python train.py --arch="conformer" --input="log_mel" --layers=10 --width=128 --eps=1e-06 --batch_size=64 --weight_decay=0.2
Rows from block 6, named by matrix and row number. Rows with one number belong to one neuron. Each number is 500 + 40 x the weight over its row's rms, rounded and kept within 0 to 999. All counts start at 0. Numbers have three digits each. After the name is the row's rms in percent of the matrix's.
# fc1: second MLP up (model.blocks.6.mlp.fc1.weight, 256x128), inputs 64-127
# fc2: second MLP down (model.blocks.6.mlp.fc2.weight, 128x256, transposed), outputs 64-127
fc1.114 097:424467555481455500445462407465522514505523533575506471471517502517559488532485441556530525516536466548504394519485496473532449543464502482586509514485551452494474494490517522465510387577546483
fc2.114 098:480523471384508510533502503486493490443452522479509533464509530528466540491483571459530472434504529490492525481570424501568459451513538475524498525391526560579499515457460492515578597464447470
fc1.115 100:475512598555457443491592474527558561509500515433515491480527509540490482518511506493478524476516512514501588531460494497498512554429504478538468466517469526456492510519499460514435367429476541
fc2.115 097:504481520474527483562463463542509471564456462517412591529472489436521491433496504479511480586495445559496528441495472529454450539464465533499481439531576491516486435524505507508489550547531479
fc1.116 101:522518433520532527524461456481489538542569481493581446471529506490404551540504481543482460465527539490528552437522437520514586559467520464515529635582503448555525472513491538496496526526488503
fc2.116 100:494509514452490680549443490567488446473456445476517545505518471590458534482482544497502534525445478443540484478525521509486512493497493525443454505550505504500524454502463506485513564478440476
fc1.117 137:474365543557467526544530452484514589545548455542482459521455562457393524490492480558460504568499576445503500566537488509484520555460516473529465490511488493524501442494482509569504479435500502
fc2.117 196:518527490438478460506427533464467468433518530496496521557488483475511457469514515493559479433524481560478487551481512509546468431557512544543596583423564508459477460499480462464475566451507524
fc1.118 105:495505502523533513422501514432490460516487470503494478561501549469544457499519492433501518573494486466503519537490471423458510559562510513504405517473509480457517527591517415571534450457528566
fc2.118 120:533479460496450523553522508527523438435568521427508512473511485520487517493502543530515471419521535590479526477481535629582465476427426500503542523486508501512473436475523532436439512529466434
fc1.119 094:485539507551551461463504538498460517498475520511464511482505544512534532488530496507455541536504489409495522556491436495508508487521553549540471532548490529513602538542488422529503526433511461
fc2.119 103:474497541477415558527448493497456453531522431485541506511513516531497559517475591452473516499442528514560504459554495501510482470525544442522537466475518552430434469494487484526541500498458558
fc1.120 102:525455511525504502499484494469464555487501426517531450481516544546502447510558475485468498501471505450463536558490433456476565519519524519464506471381510529485507478486470461568504459520420552
fc2.120 089:507510514543487593502529451542520579497468593486544470481539462460503505557512490580536477492540533515480491494459584560463558564446519491473485519512484489526471416519465535463524432508466533
fc1.121 097:508537452498573454573475528481483502447540493459511501512428536488516511500508487440504529543524475512477449535521503529552464443515568449577521522465503422467515441505521530485474421504546487
fc2.121 101:503469598534501508491598556525502447539484494468500498486483491537532470495517527463454578536435534500464485489514507526535419539427521471465461469535458527500511506484522473571556429544530503
fc1.122 096:568417560468516473479526533541501501459547517552507481425478525579465548510468453504516476483513541557485443490588512570549520523552495445565465536423558537439565484482561527431495458491477578
fc2.122 097:508510490544518529494577540487487486518481534511466456509476436501512449521556461527498464503471424532509501508482467485487490472569505583526540420539490420466500484540475504484436499529528575
fc1.123 102:406466490509540498463448523484488570567512441437542427457423523480516543556549573488444509527543527538518532479472576508501509549509459469480525461473475551424538494461523517567522485499504551
fc2.123 093:502524525476527424479414598549458442489493537492517482463502489506446479515540488511486490550507485453467493516510490481494500493474540458448567455539518402504586496497467494498538471438468509
fc1.124 101:521437524518521428494414547511491586466555474478488458596498487434502528459467432460523496559523505535492532513427512502553488453486523528483488534477501457425519498485494562520459460442553626
fc2.124 085:522501477467475540517524522546450420517487476500376473560465543510517467498497473507476524536459476581527476483513487500520439541491523446487430401589537468499531402490522509516518563478458521
fc1.125 090:481554526507474456471498530521395436495523508588485521544472503483547485567480476503486475558506477450477485563586474420426542487527548448565507457506469529458542518557556444552463531485467454
fc2.125 092:497502554500423473500551583432442466531467468496500482521501472483456507489508527496490531519456482438486509512523418434486457466547530504493534438505502547492488582487482449584509503463494511
fc1.126 096:510493533525526512520451529471489530505533543488503476471484606506463425509431461500422482460475461511544559547455461523513548446576475438579435519435469486494555437484526438482500476457520437
fc2.126 086:488480464559487470511519492470540419513534519466487548477534537513491488464521481458483528519530469530494512430524497460511416559422481507558467463560475417472503563555581506520486465598501538
fc1.127 098:553431501556478418522557518433498473508538480507562511486461533478426547504466456483495459541526526497452536553510480542528489506496507490509485499486439450435503501531451478573463463448458495
fc2.127 069:485522440437543437465460521499489524474459456536512520484467503479463512572493503454523527556522494495450525431470396462524484431497506563534571524405479534480550541479550497528465513427511566
fc1.128 087:487483496484444489469589465500494448477427515588542532513518499515477535488474507508428509488490536488456428419561461445454532478508498519562568577464558541432497524542526537526478483498479575
fc2.128 063:510503513509451445507440511421550445563461544473467562614486550528499514467473487444528492468528448584473518599514487487525481532550473529497437488428439434537503535452507506502474520545556509
fc1.129 113:422472492593492547526444487479453482486541503549444505455530520508540514506521452561523464493506545483496462489516513479456540570490474468599526511504549464494473460540479487475479445541544487
fc2.129 112:502514462442539558510456550402435415464438408451440524484542494527506513477502519478499508489474450525475506510488527553463500524489498396550509440512473500462523521506558478491476493441499440
fc1.130 125:503395491482461525530529493482524548543524452555467442505485501509445537531483524544521548602459518441450497493501537505462512570487505473501474452584487540524498445532473515521516496500481472
fc2.130 138:501500546573475513504575500446466478454555550402514484513496441485468483512534593496453504437504565530507502606514443583577513496496511456490514573453482557432474553465526480506504482458443525
fc1.131 104:442475495546558442479573431432595468470535526500438483583520481476510494498493479553523487552521527477525460577527510454507476477489547341528517567479546459462484456529545510536512514492529501
fc2.131 103:482495603529576511510553521475521489569511465520478508483489407491491580531471528500489509486472522473521483538470441492431521515564498440414487493555522547501439493418468526514509509505485588
fc1.132 118:419480504517555460478466445496498519549470530494489516526447519501536506507453469474527443492581515483593504567514480505503509468532513513541389553491557532548418467433472476545475477495546496
fc2.132 123:517477520508439491486530488567435496486555529503489467499508444402410523501506501528472529544433519496499502480461469487531547488501512490488576451529581530439554561485463483502486568426479522
fc1.133 099:511469468600470500469493510520459485485457483524511481495491518489453501502470500567534527573520513459466484464566531488511570551433501444503461448537575485451527500471536591557490477443529463
fc2.133 095:501526525478522433456573466456509581507422539505555515453448538473554485501498578471461483496526458543466516526463474530586456556488467517455462522483518580543546520488539496534536469498491494
fc1.134 100:505461479510541452527432500574499445458528489595439522493476526466581531540484465470485493576573476450502415452488499501493463480546564486535494514497526519464469437530521565502456483484580548
fc2.134 103:519510540374547448496464553508455546474485465500378496567481489455560490449422528481517468554505510455513511536482455486428431434545522451438511432487475508496503472498476493491588529437480502
fc1.135 100:482510494516524504492520525489475482474485536512540485495510457452531654524555521508477488452590436383548485511540494559499476545466547510512494496537478540472513470541492518450422439467565489
fc2.135 101:488503520416593478500454541550479515562488453552542548508501470489581513544513521453455509557496499492498476528508480499422482451504517470397553524507476523401434410507505502523557458462475518
fc1.136 094:526509475488561362474486475552479483479527486455481542523474514482519533543430496445497453504519498490503511435534448526524530429512569437476409530437441545498519482419535511437530466469495447
fc2.136 087:475451546462546517524458405472498518514436518528487524565506533498515554486446441507495472491520452560525486515460499564474541513547482448517501525500530507493427459482536482476445529523501551
fc1.137 098:521524482525503473475471473471516501474588496445522534488519540468465541520458512484513515549544522518553501524443519467527452495487547396512485553474541431415519552482516510522468479446458499
fc2.137 081:480492544435470519509512493525500471586441418490531558461495472543529529506473495479405527572428437507473502493510458491497483507590548414510499479584502559434517452457541504482527524520437589
fc1.138 099:508530504477434454511560462461525512465533488559556547498553513460481510481441452487502505463569497515470488550512496516520484491494596541537478627455509452509453534431551571488471483494495497
fc2.138 088:500510508403511495513526583552498505569440462515517514518479509518478486488541473532433470548422539584434507514486529506569506496567471441383544467534470535436487470494432506488553617489491443
fc1.139 084:545514507462487396470555552543449517481528473567545505495512519491454462528495424493488471506494553548493421506494503484549463507447542429466501512520468469489603502449533502522512459502496556
fc2.139 080:523499506479492584505526445472461434487487405495479438454514551560504497475484494492528506563397439518498497428498541516484475539495498441550449437542494443462479487517521476536509516514470497
fc1.140 100:543477505522562531421544498483505499465595478500442465461491459510479499515511521535429523510492545563560511540469522499520528482499543453536529512598491456455517573493477533502498526495431483
fc2.140 108:524505510456509456510554545536476434462511471433461539459548498496578487486468525552440464525526521560470506503468542476514497498487511369527531494538551556482494476456514499479570498457437468
fc1.141 096:475468449540490505539556536414514513476480501461550540518493499498493584525550507546476441534504444471513525513471548540496477418542512464537488437525518503522519471473531471471504430491465509
fc2.141 091:487504442562483471518512458495532503535502470499471501479521526577504475501529500536457465463508568493534524529519551568492465598438426520461482467544444441507477544520397504510485453523522416
fc1.142 093:433463503471480454450560485474529510492516531543506475486448519536492524548494552584451444508555498532539506479617519512471538491589449444520550557506563535480518498518522495538537548545412534
fc2.142 090:508528436508464494541484541453482477504420473496435574489516485551448491439499446507458503452488509601464474527550469503486390529450514516437544543475504459521467536444460524500518506465483514
fc1.143 107:462513392497487517521465429558441537514488491523481527578485541550493509497486496485457488490487494462608486515487501517519548488553528504497506443444466523434545460484518515477426510530452495
fc2.143 108:478481533484462513537521570455478434465464438502443546460505442552492600494467532478447506518482504534510505453487469532466449531493491455419536512570477525449504519461540500479503514442377516
fc1.144 096:452460490533481500543451384574503523421577480441523413525496518528470554510476562505504505454505468405538542477596548535545572495561525507521501530482483518532499514492506496512546446438491457
fc2.144 090:518520467455435511500501521553508448425473455530529568500493469558477520470470522428490525522504547511506526516490498557536418496489482586421517555487449535473519530438437511475490508520487467
fc1.145 092:517501500522495488479475460449477512560511509516582554542558465439456495489468504463477454578474537460470575492535477450495531538546483473591475551495488460528549552456538512584517521452510526
fc2.145 088:493488559526479616522440480552484476471570521444501469458518432471489485486505481526582573424516514490575468497480529525499546508472509485538530502496563467522449459503500521418474517510475494
fc1.146 099:527537514583534463491473514488560589489485556496598558470510514481444503515515452497494467498482524503466539562423481534536523506420499415541434464484522514449482468466535476524453458438456526
fc2.146 113:514487457565461552519518458477530459517497567488458505540501506468493454427542484529545468507540493531490517452464530496559494547487454577525446462472467445596537543541532516477534579561547460
fc1.147 098:484460500527517446452503498593422544475533464539471453501509537490416479474497473535459530543492561467488483518456515573493440539511501526506446501550462473518536485514463535511541485432533470
fc2.147 074:528488559543461524477563489513498403475501518445460505534516450536508482497480518505462560516425565584478509496519439479549473562466496431556468493510576562473461550447474482548557601507486522
fc1.148 102:475498450538549506483478463566527429483463471539475526523517503470534567511563449421483547579477539490476555504430508498532527546522487487506512572544546489475538436486536522435458446493486499
fc2.148 071:509520554492590533479549529570426436463545509459526520503503489504474456499522467508543472482430444561495464460504451513528496519447514457539473441510483421536507450527502517491567506463500517
fc1.149 101:548514452493523417497564533536449541530536462517497550511488510457464489511413464439426469534486537522497488432556477456546490521472504465518506571474486487513547543483529584507571468485523565
fc2.149 098:488509477451472476510448475448491487498438412560511520550478576543544504523477433443518502511454429554503497478500525506488457504520476517606447491449504487483482488491548475539431477530521484
fc1.150 099:483403502542446498550516455584463555522495452607437443512499556513442479511514501527455504603439542475472463522483510519497474501436534508497453459539505512528500464539452498504515493465464481
fc2.150 106:514476499502471508498498542433442423453560563428458480524519468491555539453476590502524487409476526508476495524519473527529485503535514475579527589468556622505487545494534463480546582459468491
fc1.151 103:512457509552521505487385545500553527511509473476527525568493547490437460501526514482479533506527542559433477487503459466549517531508478466540446505490530489552517476473576496378518485487493457
fc2.151 120:494514470514537481493452537549542502532460496594566523534495541473462510490526401485498586497538521497509513484454505447474427471462506548465461504624534458484484494542502482495543483523575495
fc1.152 095:521508446555555543467398550548480498471526494504480513539547517508412516520434500462526488526537546458516501488510487460525463498566472484525535589484504501452534496500477530500506470509524489
fc2.152 077:529501460517423494527524547543523544447452429565508476570496536452480427466542489491478541529429506488547478468540509498526470507513517488499457439572540513445514459529504493545499481494541439
fc1.153 095:449498478512443506509461392580499505515498487508426466492482526558447519474531502528521482463516460473598466487522543537534570529557561473550502482476471503469529479506508555450505509508477525
fc2.153 104:502481474470382587528541479513500436462492432467486564512511469570463559503430559450454510516430527530531504518534466556518506533532497493490480534541456620429519551446539486494433518452427445
fc1.154 094:467478528443446467502463499519537567451489464577489571545528590485470519459470487557473499499430532496453486480551465491498519472429457562510438502500488410454502539504427529472526359538526497
fc2.154 102:477482453548432535519486477407486581497483536491539471452502548467502616520507511512476518449544538427550507498494530548528535575496518480558479553465545550509529517505539488473509438487445514
fc1.155 099:522451534463447531519492486458525464471489441455571511555517474480471496560450510493452569584510477527499529504487558499494402450461562528506491561504519563401473508462552460502477499472481532
fc2.155 093:516447526511444534499552485533516459570470346502497546502503490482506511531448503482409542611411455477521506464529478497470484508485509430594479486604512549431520491472560526523488487564512530
fc1.156 107:451489509492453442518476463432449478553521433533496520522494557533532531549495470492489506482559451528452533503480563518514429466432532499555496433456532469515524514490546513572468468500506523
fc2.156 101:485501490547487471468569498509530543487379462552466503488488483559505580556486445474456534539491444500529479501498461506480437514483509556514442519561479508469520505507479534481391481468469522
fc1.157 095:393470496591501533523507467450504483519514426483411493454520539564484553469503411497484471457537486469516473474572501479499460485516553522562526516507518415476449482564502529464392500515528519
fc2.157 083:498511504520527496502468551458438450415548415446413565510512478519463497476477542460497551492509463510495506513508437558494434534524504452517486483434439433447525495524498461477484442384520550
fc1.158 101:447547449469560477494579519525428502515454431524536513491477573528504544553481485488394496444516556496594524535475498515554497521542475506496432454458515540417529477500491514551404471455449535
fc2.158 116:489493508526437554544364472450480499487542524504502478583549500475500556458537546522488497471456480449492510539478454539418566472533508543533615501467528502473439502507465477460489500474508505
fc1.159 103:470522424520531465477530522466514507557501460533515469455457590528421454494472391481484469547513491618511530490529502489508473561539506514509479515424460484532492511482504515597475545561520539
fc2.159 124:513505548424512418488466519569497468520472467550441540581477495502519441502472418459487512560436493530488481567526448467450450443509473486473506425539507470487487450474471490526473509516555518
fc1.160 103:504504501546523450397490513470545515481486471520524533430492494471499462485534513535424517527548488495487462531468483529534470572474541509460452601465518513521519506470533568556451460494471574
fc2.160 101:510501578524499523449502532475492477511482483484442459500493476473493525505489500506518571542472488435514501525491474464419514502530530459489476441518485521535497585487487446506525446500466544
fc1.161 092:504505536446518476453541501505516440528596517533466548523567495452504516517457481477539475543475491421525483469459506436466533484455521543564491521531518566513520569436472474603538477486511555
fc2.161 081:499503578473550421486522519452473511478534480502582516522490509533459502557445561443548522541508502508470493492525397463482473449522502472513476547488514502493479494423473495491558421534469542
fc1.162 111:552507540535497505506467425505514494468538459450555527537494514554466427521475496437505538504487483472523476452500418569533516458452512503525464514482499521496497539509474494483426490570462500
fc2.162 102:495494493487429499482495512483496508473394363511464539555474522555530522542408550465432496490463431528507527438488505532478420438538494569465502461483481580440499501497466494514476525496449492
fc1.163 096:517503514451480404468504564507477538540523453506515523581459507546461534519515503443534552452555458543527428547514492540593543517521471490463466532423543454453490495419509545520505453507537574
fc2.163 097:492507536496561515513537526464426449487459498480427470474502474574579539532521472521447460489468457544504477514492508549455527518558474453453473479504489531500466424447491505515455503472425568
fc1.164 095:407470485553485537481444534565449493469530524511462431459551568546514555496513471617514462462479519481492466449557475499512492543484460470532499520458550424507469484482491460471510442488515486
fc2.164 093:479499497443471573526493482392446435522418471460494469492499479487572561505582510496460486488469484512508516556463519576431539538524520390550507428539485513463506527516551484494499486497481482
fc1.165 096:497512487519420455464468431490473571492503495544540528553536556410469496517460484553442496491471593447457557511513510466539511507523553490490480523454460569438490545479524413507521437431451476
fc2.165 093:484499511551452497477544542479486470477522490532447492447497468510448505516491510499520516529526473447567495523501515440498439532509517543491491517533504488527477550507362487493458492491525558
fc1.166 091:530512529565447476456575469507424470568502524570545476430544452528485498500525496499510429534486503562524422502443511412587499572495512466532453548510482403477481447476490438490568468493515544
fc2.166 056:486535512426559501485414497543504520424471463511599534528509477422430499553469566453546496482482488461456492561539398527497498533492524486463497521525526489520488453504455529462531473451497522
fc1.167 104:550548531542492427438515496470437522420526536518499518484523490503549447492499539483483438448481535488448451546554451512549530440552528476541500541462504485511488485489527512531494486490489518
fc2.167 113:488494454531478552546568480545546559496497561530486496527512527553480478483509499494481524484504614471499504506592512525541497559461514479445441472511468527526495526499488480571544469539554420
fc1.168 092:523491539537494444488439520534451527477528456501504468535475510441496516486494425426421483588514511509501443512514441545535499440538573496529467464532461434419498515485530570551474454451495609
fc2.168 049:508466467499524485470560541407491462517478413541435471479471514517563486480501438539438461556479423506449509543496497483485480484487523426495477425569521448439509455489525516538513465469504599
fc1.169 099:514476445499409471523447517514435539520498465544458532459475582528523576483490488515442414553489527462502581450531514478485532451548488561537537496447511524491472529552452452477518487433464503
fc2.169 101:499474550572472527495568532371509471477485504484472494544501478448457529451466562510500547506443504456486504535515528532518475603490521467535445506502460562457508574485510491535480480525509543
fc1.170 101:488514477548535502474533448488518615504462512562557450420485541462543495620506445546500509479520496457514465474410482472554525469477508482556489501487467468581527454446527513503519401549483537
fc2.170 122:482515534574458583506455464534489528485497492485506448500498556518504478545505541531485484459533470468569511464484499510560544514604504495528436479480519453529498390470436519481585494525513490
fc1.171 088:494496393509522510496489452593474435488537482546472519484542533466469536470526487526434486478447537483542548486502551470507502429502496490536498571582479545438489541536499523552528516494462468
fc2.171 082:499500553445464603512465507502509473507478493434529538501519417507438535467481505505612577498532494455525470491512481562456496530505520500525478550515545472515516500461505549486528525517450488
fc1.172 106:512496458578513474451535459491532581481473563536563457453440573510552512620468492472490534493532500432481499485434462462542583437543480504571485543480527498577537490461520545473491461496514551
fc2.172 131:518495498587424562510496480563499548473484476503514471518486566549517476553510539504430471428487454479520531474504505524591538493619475533514451479470457506506542414472449486497527503529498506
fc1.173 095:533501527450511383474571515468537549485439422584510517444415557498538456548462445478467545516481464543505546528562478517470460533428512463523469490523473507448544503503488503467479425468499521
fc2.173 098:507510465431471568542421483464454468464503459509418522554499474475462530418462504462555508498445506539518495460541470535453495550476504496546491493474533476497474510485531500489454538466464454
fc1.174 099:497510435508469500509561555541508482488535513518479499542515476462501522481547443565475539527513560511506437532478466441584495473473557427505509546474612518458530475483571536473465488481511481
fc2.174 082:498510527423614413515526526496458439495476523483420541497499461519555476480452497470496472521532512548492487550517431459505436483520513472483472490458532522516476526467425470564579542459542474
fc1.175 096:470468492525486457474505437526485529521502478561557436507491542507481522564496529503526492535517531558575428452477449436512490530495511437486449499481583423623493482429504491431549499490476548
fc2.175 083:479536536450511522505456457484469483459490421490553518482503525417493513515460609470448514478523460508457508506455475507564499478567539448529481538427523594482502451393488502497591558444420492
fc1.176 100:448512464463534499491562464546450555603486459564487454459525523540588510532524459495496457597530453493560489488447559495578543525516543516431507475511415457492444503509465479567537492528526499
fc2.176 109:479497457506511548507415480537508556466531505461466420495522535546426476520501553471524536485452556439532513527542450412512526495575495512518455441437516523586523511509484486518540569469482419
fc1.177 098:528492431530520544499502546503490496487512540501539571560562513549546476520546445551500424454528533565454532459532556542573497477446478505512505561524578508460496503533478531548450499465515483
fc2.177 106:485530446430536509529440505413480517432494510521562569517503519546548639482449547452515505458535493422508492509525508494461477476509518547538511599444476566495503470495535497488488464493471444
fc1.178 098:462449498470573423448552566527498449546521481488407503460484531515490522513545496546510530522544446469558449522488561490526531506511457460483517521572500460506507420557550487480475495494456503
fc2.178 099:505509523518420613491581509502524487465503446456451437462540472581502518512444497521503526478432588467546504506505539528532459520503506433459454468526471554559462562441485505498469502536455480
fc1.179 098:453504536547453465547439479495409488597564490493505527492495511591477545490441488509477513574503517521483456498561501413446513485532571482549541447475496452479454553487497479513491526385486479
fc2.179 068:531501516574502417481580539507464523476504527484531480523507467521542437481517443549449459483470488483446499522517458583514536553484480577466497520461496540561539523506456468519457432484482545
fc1.180 093:527491461588472476518472477505522490491500420479531585487573543503464590515441500464470422460533492481496580443517490493525535489511521528589516518500544551512510543455466516485468501502422551
fc2.180 096:480493512510464558516526441504501478493486447503489439504505506548550557461446546542498487567452496384499504442492541464457436504496495557473458536492500556574536536500469508512572497562492452
fc1.181 097:488459431540494507506422469487508582500447471491506520560513514510379482511480443457488560456464551535471462473421474495574509507529524478509467537493448401465521517485514467441510526411520456
fc2.181 100:506537477461510413500471567561511488484457485535551547576496541463486486434479456488481544513490524531449527466485513478519472436536529460480521458595498536458467546502532506500522475509538498
fc1.182 115:493485456501524497505448441475514488512546484510541582523568498514452549530421529465395467484550511519533542511552434552507549519570436441487492521478501539468505449444544535474434533476438525
fc2.182 111:476490503462444520507453532515523518490430423557474477526477511522488509489496518503498527502443542504549515449535509513457508546450490646499490478450507528545516515528399484450508534544531380
fc1.183 095:476538535496554451460457466514458460515517453448426488527561506480495519526425525502494476528483521413531486530508510457471556491555577430551488476570529572492534520419497456565527482400523473
fc2.183 086:493528555429508515512534499408506562433502530503575462516511457513419484511496548464570560502504438465486497548549438565576412521470525472470480492422533487471502481481468507532537456517511483
fc1.184 096:565463517535466486418505492489550500488511520571516527481444518503443494511551422511455537484533471481485438504471468496577464559491495513537452581487490450459546479456471594544444464429485529
fc2.184 086:490501546597536532483536504489478498535456411436446473513499485458446425493515536506510531541443492508488505438481485497457457568496477540415476443462491491550480538533437462533535507533494524
fc1.185 094:526502557494464505428530485543523534418525400471542510525536513474414472569451488426500536509503515534498468465557469542555529533519483476540411483438511543471484543484515431586492463525457537
fc2.185 094:502528505538494562549504512555441422465473458495445541507556452494546482410480559479418482524409528447512508508527509447396488483511517521457556539513495545435447509502447469458523499521507457
fc1.186 110:411462467477516496495492502529482538537492502498487480516467537514556490475490471477544415476509510529525546529453519477537471499540489544509424578486561525530522474505452431508447498457499510
fc2.186 120:503509492513451524522555528540462486443549485490507481521515421430425534511529548511457503519429532489503502502471470515524492478508488527434581482500527535366514553509446480497476532434459513
fc1.187 093:516537510538530440461530506430498504472540501487514488557525453526467520530457485591474480513525504558517434518583484479461532477547516504485507550546550501496512504501535474458486446474449531
fc2.187 087:508492474524470492502530524453457378494528468495415510435493484581533547496498489506458453565463424528528494478496442478489461536566512468497475492498533490486516508409492536497491524504442601
fc1.188 102:557546394540550472507535539450483480535486454456503472525454520482578451493486428436487488420510467468475542459476498478504569505517525501549449550499537515401522447490514534558480465552542571
fc2.188 104:496500470494444495506427467418550538499438556506569465529482561556496565546494494446485489444505534512498511528533490487496519422514513544552516542413541589459490521482541456512470527561506508
fc1.189 100:470516462505543441495417478496529501445485501549527523461508512503477511534542484451512482514628532484464533441514442528450540490579549480483483507430504500507499528447575433523477464501452491
fc2.189 080:517494557525501484486500533488424468509482546441487509535520546520521588450468533549453503430477564466486510474458502504499517458562527515424474510528407564511472580516414479471578579478442478
fc1.190 095:523502514482542466380458463447538553474553465482548490491527508509548468559506499430538564500487582433417487480480422559543436532509489525549481527458538530464481537499516527533485472470555503
fc2.190 092:535509532496431604509536486533493416387494459455449485472518452526527447447486513520459535503430480495436499452489533592503475472515537453495562527442513504466523484519500478481512535499458474
fc1.191 104:457467518527512474472596527481485552486510468509445440570446509520539489503511472508413464495476546498493522544535489473490459462503484485452469531578469489468489475490501506552539480504462535
fc2.191 102:512502504402476505505514546512492510584392391551436503550482552489530523492470477508459482531379485553500505447485561544504476468520488522483526453511496557457501457496516467490478598507496449
fc1.192 093:478426443484489501536527438544438440535600440524499485508514503473518537484493488476489523592464509482536460491464463498464506500497507422533511499571506486479509440493636502476513479517477550
fc2.192 083:484480510527443546506501471462508497457493536477542499497490549532494509515477540402466535464456486525527524498579457596574516571491487446604431487433487490512539488484570498503481412530510524
fc1.193 097:490496566475526427483538451421498503474567460534484483491466490504494565500502568438517532524540599521550588552519493555469489550433532469484523512454515569446549546485459506524478456412522456
fc2.193 086:495545443451545559562470494513493531476455420541498596496482451499495546504507460473523473465507471531533471503500491486441478481452469549496538509474536463475445386469529507462415483434470494
fc1.194 097:501537503517493501473504513435453495586484491457472488454522563496555513500507441489420504459554464500463545523485535461512507542548545537471485499497484502471459515514427496585494418563470543
fc2.194 087:509489533465475521509415530530474528443458518510536480548511501505437533587451540459534548450461548493567491505503492501500503399515515503487558461465506562509477493466434458527504557442496469
fc1.195 103:556465485486512525519504485492492457579548521500586481447543504517427591497562529516520486513488490481484437470482494493434554535448461495490524510549508485425459544481500576546411455516491501
fc2.195 099:496498527511479497530520496589488512540451369496501534502495547569470491514478544528430465557415515485505490495512488546489475551476470487431463451589464519513506466460454490481480482534432483
fc1.196 104:422439432539453493512500502512482554537527450608438425523527559512507553526465442514462487520447566456530480542533500510458554552468512556540398451542581497512569501528494514543530476506530463
fc2.196 099:503476529543496498465540456418511499487433576471492502518504542435527517504531505550496495470499499537460508541459550556575497556455493494582490535460579583499522566482538478511434546459483511
fc1.197 110:491508537491512525449537476529492396491559525505491393484498513506515441532496470552547511543450476530491445531444514527504497532484523527567449490508505501474491484564492515472405476497519515
fc2.197 118:500535483357544533508409558513508485463470497521484500518528465471538520440469576431590468531493514468459517506503479497469472473538541496512521510455490532492519530510472463489580580470539416
fc1.198 100:515487461478474502487518473519554476523488517612505505406449513486479501517442398575516553516531530528493544423501538450526542540547511465517459533450535487499557488464568509546431487504499523
fc2.198 079:513534494547519429472470477640589570587491450536518511572485553457518431510510461490466523522466527531490509511443519493543465477509535559412468467553421475478479527548455474479583548511503485
fc1.199 101:483433456497489502473472494429491544541534503462494476402501519518467498512504566527505467547535496474553581501481541516577522614545466452453483500462517477445565522458517555569509468513460508
fc2.199 096:486513564500569428486418562470383485480471492473443473489493568528510495563518473519485474501540488484509508474499500517422519473478497465472516452484475424536518490507441496507498432431442509
fc1.200 101:487429591507522457517524573521555564534492487487581565567503466547439540461525518490455527498511518481491473569446475461538458522486522400488518543560481463429515469456510559487514466463475512
fc2.200 102:507522460504471469517503446478551492539425396607547519472494549501572527471519469547431519520532417486498516497471515511404430465476502581452516418600489479469480502522475485493484425506470525
fc1.201 093:500467545523552482450545526448484517491513502500504524569506584494469452523520406395471549542499588518488567513477516505547452460505505481489432531519477495458483531450504552523493520450462544
fc2.201 088:465487477514521577509515467535546462556464360520496591504528555522450501527477487483418499545444477522503504414521479505446492556470472501522462458567463512475494516498509469543491488507492520
fc1.202 112:512519438592519485487527477512475564488506477465473536471467524583419471503476455524460484474549488510515546489496489526512547517525510511495417482563489522477485574513433519594508534508449497
fc2.202 111:496513475445526488475463560562443466504466443562502484480458491551445494495501478425497570544471538485490471475541464434489447422508543513449550514468549486476515499483510468562547517499523536
fc1.203 097:470486523483502487543400503504583560494578449461549521545525525513380507476517500475494588475562478499453455496498444541575541542471504480490476518451498433538485477507608514430504493480522458
fc2.203 101:493523420481555452505389551524573522455448513575578496551489527478457542491520476476493566483525525514476520490472496492488463458469510551422482482552413483485487529511489521451524477521521475
fc1.204 093:528480523446531411471512532593484594451503454507520501531519438514446537494528466467520518476500568468529472555461516517486535555494540515503476542518542546423535454501480549513528453452514493
fc2.204 088:480502436564496573486467403476528512464465490481510465453485556567453488511507510498493483422521468469530509515469529537588488426536526576505493483402439504512512547518458491481474534446440469
fc1.205 098:478468494479529502568443553494474478529472441567526457488463576562556452537503442436543452563498499545490515448462571439443471502542525519557429454535446495551453459508487508540494441491529529
fc2.205 096:477506505481554428483448540463524472538489432500478538438479567568517478479495456519474456499499457465511522534557477445460421510412468514486482355572474414596547469525490507497517487493527414
fc1.206 109:506468494583422513434439454547458560520469476475577444536465567504484499579507502506448454493521458457562544481500515536554568498580472505491495489496481566512500485489480500490511477509493545
fc2.206 130:514495510474487546549539538553444444481524445510398573530519445527463526432452518443453501540451516528514483502521493521423484497549503502407509546583480517409468505506478500475483526474448481
fc1.207 101:471508524537543527474572426523480496512505451530448501465447507530584538452459529466498483532538447474557507515483538527460507559443540523478457544504487561553470526514506477517479473487403451
fc2.207 110:494510488575566520476520487478596482540486477498528492509470509484461468480544497475481564499463484553502498506482467442519508529515519494496410459536434478526481551529524509510550507507521469
fc1.208 097:481458449524463522501547513478498483522511455441495560492449509645471539532501461508432482426492572558552480473513492488551499455517464509494498584483532482502514540457475515541445501446450510
fc2.208 101:515510413482486540541468537497486441478499473493521524527521501582527577492476548463476478410452535460504530458563470481497489430501492555549530533486472568476462543499529487501511502540522446
fc1.209 098:461551501576522439524527504488535490472487538509551516474579534495457491517534509562497563559582456551524539528520549501544519528554553525527480533501524465505467480487512525429496439489524584
fc2.209 091:507503579484493490483467561522494535503455452530510499509475510509492550543456445513454512475505501425548497533473466505439515439589532460450510406571483525486468486452474513507494415465459519
fc1.210 095:514483480614449528436472455564521522453528483404573552575465528513462459519434508512526483497548486462540508467482578492606519511558473549552475517399483464498515481464497451534522478488442517
fc2.210 090:499501516494487525569496499622488485457502446526520527589506485558502441470504501454403466490395444478525502502523492538479463453549509554398479485570468474462479470533459485478465504524544447
fc1.211 113:502503478479523511495523396466512542526545459521543553556530489468501520511456536407429465457537551489526530555543451522494559494533487439532484524487471558512508469463550522472537487503435482
fc2.211 121:491480461491390526506459477491490502471439494565514470505512498506436519523519519485508492485461559555519512454539491541530532571446463619564539529416508497521501534537440477464454540542527451